config.yaml
norm: "batchnorm"
widths: [192]
orthogonalizer: "polar_express"
adamw_lr_other_params: 0.0019
weight_decay: 0.0
adamw_weight_decay_other_params: 0.05
Rows from block 4 of a small sound classifier, named by matrix and row number. Each number is 128 + 32 x the weight over its row's rms, rounded and kept within 0 to 255. All counts start at 0. Numbers have three digits each. After the name is the row's rms in percent of the matrix's.
After each channel's rows are labels from the 100 clips, of 14848, where the channel reaches its highest value: "top examples" is what is common among them; "loudest" is the band of the loudest frequency at the time of the peak. Only what is clearly more common there than usual is listed. The data: synthetic speech, music and everyday sounds put through simulated rooms and audio effects. In brackets: how many of the 100.
# conv: width-5 conv, dilation 3 (model.blocks.4.conv.weight, 192x192x5, each kernel summed), inputs 0-95

conv.58 113:110136124100203123137145100080128111179156124114126099113131137126164086168150120109083151102133084123123136119164145136085098174158116132150223123072095161113084134139170189147146114114166106159146092138135182178119061175133074120130095127088169084158109141139068093098158175129104113096
top examples: far (87); short reverberation (84); reverberation time: 0.15 to 0.3 s (60); everyday sound (53)
loudest: 1000 to 2000 Hz (26); 2000 to 4000 Hz (25)

conv.117 089:144147159069156151121087144108152147098113176185140064123174163132116138159115161159119118140152114161172181166113088148112151158063103129131135081129189083126065092091140125087173134144133148222198103093182090140140085102076163171103104133144138121128154096107158143106150105062129175145
top examples: speech (69); distance: near (65); number of effects: 0 (51)
loudest: 500 to 1000 Hz (54)

conv.64 103:152127109180185191139080211138139129137178146116116101086065132123082093146134121121141152138121121152151153144123117100143247129193142149145125150106141090085112138145117116135123120150128148101177095099138090150113087123140117099115152136097124139135140130087182139111152144117147189146
top examples: speech (80); number of effects: 0 (64)
loudest: 4000 to 8000 Hz (31)

conv.156 084:044173155120140054102166081096096159089117139148147074126120103137160137094158114155101152152128131132103108132114133212067128072116097151127107122116088154083108098126137118097116139087201075131076096106134117105136091166116129142184091127132073149077177151150122127081080146167065115092
top examples: number of effects: 0 (75); dry (45)
loudest: 4000 to 8000 Hz (46)

conv.97 104:158129095109145129135144127141191165139141136149063121144130146112146101080141177221108086180153115207123167095182169148117151126093076099126067159134140135089071176123145098083099148099128169142160137169125117148131139087080122134106113127116057117140119149160148138109110153164187165150
top examples: speech (57); number of effects: 0 (51); dry (47)
loudest: 500 to 1000 Hz (56)

conv.55 084:138101153127178086140075146129154097150113140145152142124087116159181121136153130112113098144107068129126189125149112116127164125104087097142136155150084167161128140182122139105158154053150108074151086190136099157100087158122179136165158122199148177059160172118150079133150092101185144125
top examples: drums (88); number of effects: 0 (60)
loudest: 4000 to 8000 Hz (35); 2000 to 4000 Hz (25)

conv.164 096:196145157111114169092167092116172176114157103116054081115122092154089123097180112162123111163137117093177125103118112111106131099069069181194127139064176117111078124120137172131118127156138147086141153123137122110067144123100150176162160118120069128188148110111105144132138102105148109085
top examples: everyday sound (51); dry (46)
loudest: 500 to 1000 Hz (55)

conv.166 107:094086094114186159088145134105065119139135111160122150161144185115180121185112138097208117099126173124142112134115125084144119107120116102176130137087098110127148143097083129144128123099084123124087126174114182096130114084090108127079111082119182138156093165137158149144085116115148125100
top examples: dropouts (56); everyday sound (55); reverberation time: dry (46)
loudest: 500 to 1000 Hz (40)

conv.77 114:109099129127124117124098099104066105138127122060209087084156103119127181142144143125077150101166130087151136094097100107168090184131173132144111141098087211150213179112167118119156168130117124126116134070171110114109171131152154092106080085097126120150132062133166126172152126211114113163
top examples: everyday sound (77); bit reduction (71)
loudest: 2000 to 4000 Hz (27)

conv.98 096:053130094188173107104077096097118123135145069089091138148098124133172098128104122128155110150080097180153083155127140177101129150125139202083188113089074151133188079171182166110157111133133128161110065112131127165095101132107099143121119179097136120143089082151119111197121151092104127083
top examples: drums (55); number of effects: 0 (50)
loudest: 4000 to 8000 Hz (40)

conv.182 118:131120123157131079128112100141114121152082109136154134157186091111066099139161094070105106073157142135130173158152135150120121127051144156119214144147145131133085188119108108109056157151120111152125124142145181142143134123164111112103157167158148165119098081092150122109156178069151124109
top examples: speech (86); number of effects: 0 (57)
loudest: 500 to 1000 Hz (85)

conv.81 117:128087121161159115144124171153077131116125078123093152129077096136144207139093074096079208132081121114127131116096121108175139088054155137077132120141082100159134122067145200109100171068140099118088173149132131137148131155159125073134150116114141129091132144106175142099143109111176137187
top examples: band (91)
loudest: 250 to 500 Hz (57)

conv.39 093:151100124134169142140076092109143123088132142154156120164098128161125161187149145127092121157102110092142200092117174164153169120063161161177190111113192188099155139203121126171123107088090108146180177125092115136122147121099111150130124096089148191189103102179137071110161107126152146116
top examples: number of effects: 0 (65); dry (59); drums (58)
loudest: 4000 to 8000 Hz (32)

conv.137 088:124185106173077103134181080123167074110052100120122069123112148098103159112114119118110177085076128144159160155126112170117120133077022123112131113077103122145137086130141176122153159110146118130134148137141139126133122078143131111113145147136123125183119131168182093149087118105130127133
top examples: number of effects: 0 (52); reverberation time: dry (41)
loudest: 500 to 1000 Hz (47)

conv.31 083:134092110163151143062093151093105135137135138096129185097135119161138123096137101108097126094124070126062081108093111075042082146048164183151171103101108125191120149119068117138062125105112136160098152122128172105140150106131075144122165110150160118111169149113052134090197127160121148150
top examples: speech (88); number of effects: 0 (60)
loudest: 250 to 500 Hz (46)

conv.105 094:083130130087093151120111153116063136207166141109129150122100121106106177153092136101148158088151174119117161139086130156128109174179103130126113083079111071165151089087110148116141103112126150129147147100198142096084102106060193103140113134104089149124085102143136111219096141129183140110
top examples: distance: far (73); everyday sound (64); reverberation time: 0.15 to 0.3 s (52)
loudest: 500 to 1000 Hz (41)

conv.158 105:172125114128096096079190057172100135097127129166073103147089178080168101160082162125154093140103122193167135066095216106187147139096132146172088080145087085143095181111139151142135112187115138101079120145100127137089166180136069132153189102126105148147154127146182095089092139151171126129
top examples: number of effects: 0 (68); dry (52)
loudest: 500 to 1000 Hz (48)

conv.136 092:138140136149123130124179118089123127115136162088148140141165116144138121102137123161172061103155090106127140124121114153118168229119198109117103088058122125076048080073131145110055140148150094137072172103139127115154144135121161123163073115127099123083130078152053098168157066134147120144
top examples: reversed (39)
loudest: 500 to 1000 Hz (37)

conv.7 113:123133120184170218088168132162091150151130135161123140069035137127196144137189144170111165083155155065163115087123138101128120202108121093156139123119076104137099168117085109142078118181131137102151127167117085126101112104170149162111087124144118158074133113095175182139158097135169136090
top examples: speech (70); wah (34); tremolo (34)
loudest: 500 to 1000 Hz (49)

conv.36 095:190083159142100150119112149177123190135165131154076171140114183113130084110123125124100172128154232112124140092140166127128157117190124142136176075115087122127070134089155110120053105101124088072126124143129125118104193084170132128129152128154059132120154116115226177167141141072142184119
top examples: reversed (33)
loudest: 4000 to 8000 Hz (31)

conv.89 085:084142153157151096199154149119137120116160110133101086130094126142122174090161092122086158121110162112153074115155158136111130082112146207204188117169107153132115088158149209169124147152144143137151131118161116091126119044067089176108171139138068108173133109147185167124094154135128139077
top examples: tremolo (49); reverberation time: 0.15 to 0.3 s (46); number of effects: 3 or more (45); chorus (31)
loudest: 2000 to 4000 Hz (28)

conv.88 090:145147146119148128088125126123131066108093137109124144136138104112144146148098115087153094100105110116213128108170133140194093102116169150126138107135119088152203154115164094110107021101078161173125075170179128156154150124159081147082118110110156137120158109132102152128160081128144127093
top examples: everyday sound (90)
loudest: 500 to 1000 Hz (52); 1000 to 2000 Hz (27)

conv.99 086:109137179106086149165125083130147115151157161146153127127144160161106107116159104062100136152117143057140122168097112147150159145121076135113085092120150113110171107146105109125093143106088126089121131122125167079133111106183146148186192169166150068121161134131088243153142121121082150145
top examples: everyday sound (88); tremolo (40)
loudest: 1000 to 2000 Hz (40)

conv.74 104:144148120131149129155083100126180132123098157147076079116119182121121157095201187110161109149157093136106171092127106106092096098104104078208048096119143117077093095146101185178076146169140126141135181125128144117161117082068178151119095124168123076103120085113112134112163102117135117098
top examples: far (73); dropouts (30)
loudest: 500 to 1000 Hz (39)

conv.0 096:089204146159138115177133105136158147140129182157109093134108144124164142151138129140166131179158110080113150171155132140117115142156198192172114108093139125128137076090209170104198167158132139127127144135113115126138123182156105116114144088151120143070102080095090132144128110128117121155
top examples: everyday sound (95)
loudest: 2000 to 4000 Hz (28)

conv.16 098:171116137157128141129126123162097184151137108124133123160068151125094091050127080172171100113082127120087095121126083096165174097113162195142156106127176138109117081156096102098073084128135131085133077050130149120121177137074128114085131146044161113097142125104187216138162090041145196180
top examples: speech (61); dry (44)
loudest: 4000 to 8000 Hz (26)

conv.37 074:210129200095132101147153122151132214109069115159140138159183085155111173115188101125120148193102148146102127116120179152156160125118081194084093160045163127181093130179157156129158111130081101162133114110110132176133115134097076159118164133134132125105177111106092146113119156134127105107
top examples: distance: near (68); everyday sound (54); reversed (46)
loudest: 4000 to 8000 Hz (27)

conv.109 086:124157143110147165133155127146133152117164105063136117184117094132149148164156102166100099182103182126215104120152137174154113213173176104155077178130112140128123114111116055175117124152130105109111104137107084161073140117167110165114132134108169142159147164141128151128118091160104102152
top examples: everyday sound (76); tremolo (49); number of effects: 3 or more (35)
loudest: 2000 to 4000 Hz (25)

conv.40 102:096024109201076166139169097121102103099114097122155139130100094111161104128162113126117089106080078178126171130152150092112150146080151091136139121048102101090074107123127145101192089084125136128065109085097147116145192138135183096194114131156108100119115180136095145108141108053183131112
top examples: drums (54); wah (52); telephone band (38)
loudest: 1000 to 2000 Hz (31)

conv.28 118:094129145105107118124076166105141126116172129079080139188185092149104179138127107090205134134137165091177095097141068046166145099121131095160105066169127095178139119073136147141117137148144151109141127159160199105158174042114093128108144112094075110166104155081112172125154119144105118114
top examples: everyday sound (81); dry (47)
loudest: 1000 to 2000 Hz (25)

conv.129 097:136101160159191085191067118125144137112118215138170104107140124130159126148187145115093115098126131123151107077148143082152148160166113143170157114072135122131099164111169132087159169104115106080141072132183079164078132135160139138196129147126110126152215186126111158172085150146204119113
top examples: everyday sound (86); dry (43)
loudest: 1000 to 2000 Hz (25)

conv.100 106:164191193155141093119071080147139186079125140140173117154124179211155075161090084184118107111147103114139119135195123123183155101094139088156118174081128110166137161157140102130121156144119109157098125075097126098126084111128114141190068128089121100089149160131077150152130146136108072080
top examples: everyday sound (85); far (76)
loudest: 1000 to 2000 Hz (25)

conv.153 105:160086083105084137148113095137108118177110159119097124143099155085174124113167128114086132145140102175147158113138123149039107160157190126167083078119113113068047092089140137140078166120158094123122124205150112122149076082127155125127134121170113127088089092089124110124145133113171079130
top examples: speech (64); wah (34); reversed (34)
loudest: 500 to 1000 Hz (41)

conv.12 106:058121123177113109116160101119073103105130081067093115116087137144136130088118078138160147153129113161135110066074126215085114142086159092096125152099069169125090138119149127103085184130122082186124143130159117148134079154104172073120103147093144140162128139149194083209075112164088093134
top examples: long reverberation (79); everyday sound (67); reverberation time: 1.2 to 2.4 s (50)
loudest: 500 to 1000 Hz (44)

conv.53 106:131102187167154180141147151181161138132183150099141154153148101142120161111130129126126084127110145145117198113180098089036111127073098171137133105104128119098098084138122103137141134135127143107076131103052119112119073096057114103128088145154126101123168193137113092130130120096176105082
top examples: everyday sound (53); number of effects: 3 or more (53); wah (42)
loudest: 1000 to 2000 Hz (49)

conv.78 112:158142126093131134116084168120158121158149085133122155113101098233082106173149109176110093145183107083125153172166077111151110058176105103121074171146081091149196179161098175147083128122121087147118103098081144094104120095086119144142124167138159121113105130142150143142127163116176179068
top examples: speech (52)
loudest: 500 to 1000 Hz (74)

conv.148 112:116188129104033132119107114117124134138154145140153085049086080155144068118139194113098128118133119105170172112135186127144091093108205150169102118151144148154102133108152115104178112124119106068107066118168142159122143113136147137222175128066111100173129158139162123154102117149126133150
top examples: number of effects: 0 (60)
loudest: 500 to 1000 Hz (46)

conv.119 089:074149119116126087163093059082176152132138124188097096115144175096053103083184166140173153094119172121173101092132189167110091096169090178135101140102106188098086144065086103126126150097106160112056126109128077150161155127145154144167109117118132133156158116102217115114094137187192141134
top examples: speech (62)
loudest: 500 to 1000 Hz (67)

conv.101 106:124112123165083114100066178153126129134115106102154113147161148087175117121112131125135110064137166168123122111049099187054107181155128125107162142094104123166078155106129080086126161066138135155156075127162180123092123121094080157140140158139125188101130089207137174163121098115093115116
top examples: speech (82)
loudest: 4000 to 8000 Hz (36)

conv.115 090:174104120182167064171058115097184131083138095160138151124159146157144176129157113149159181115165099088131184151099107127089120125085081187126113125093130153102124151140117127120107086094102097154113094114126098120133147151123080131141125073163116116164098115175130129155181137129097129165
top examples: number of effects: 0 (58); speech (56); dry (43)
loudest: 500 to 1000 Hz (48)

conv.174 096:190131048143146116080015101167110123159107141148167115129115102108056104109151151070147119073136152129183117122089081124149121137092061093120086107111087098114131151166097114128125131108140125092104137119117093147117175117102124122136146135070095139135096137124080175153098139099142153194
top examples: speech (59)
loudest: 500 to 1000 Hz (45)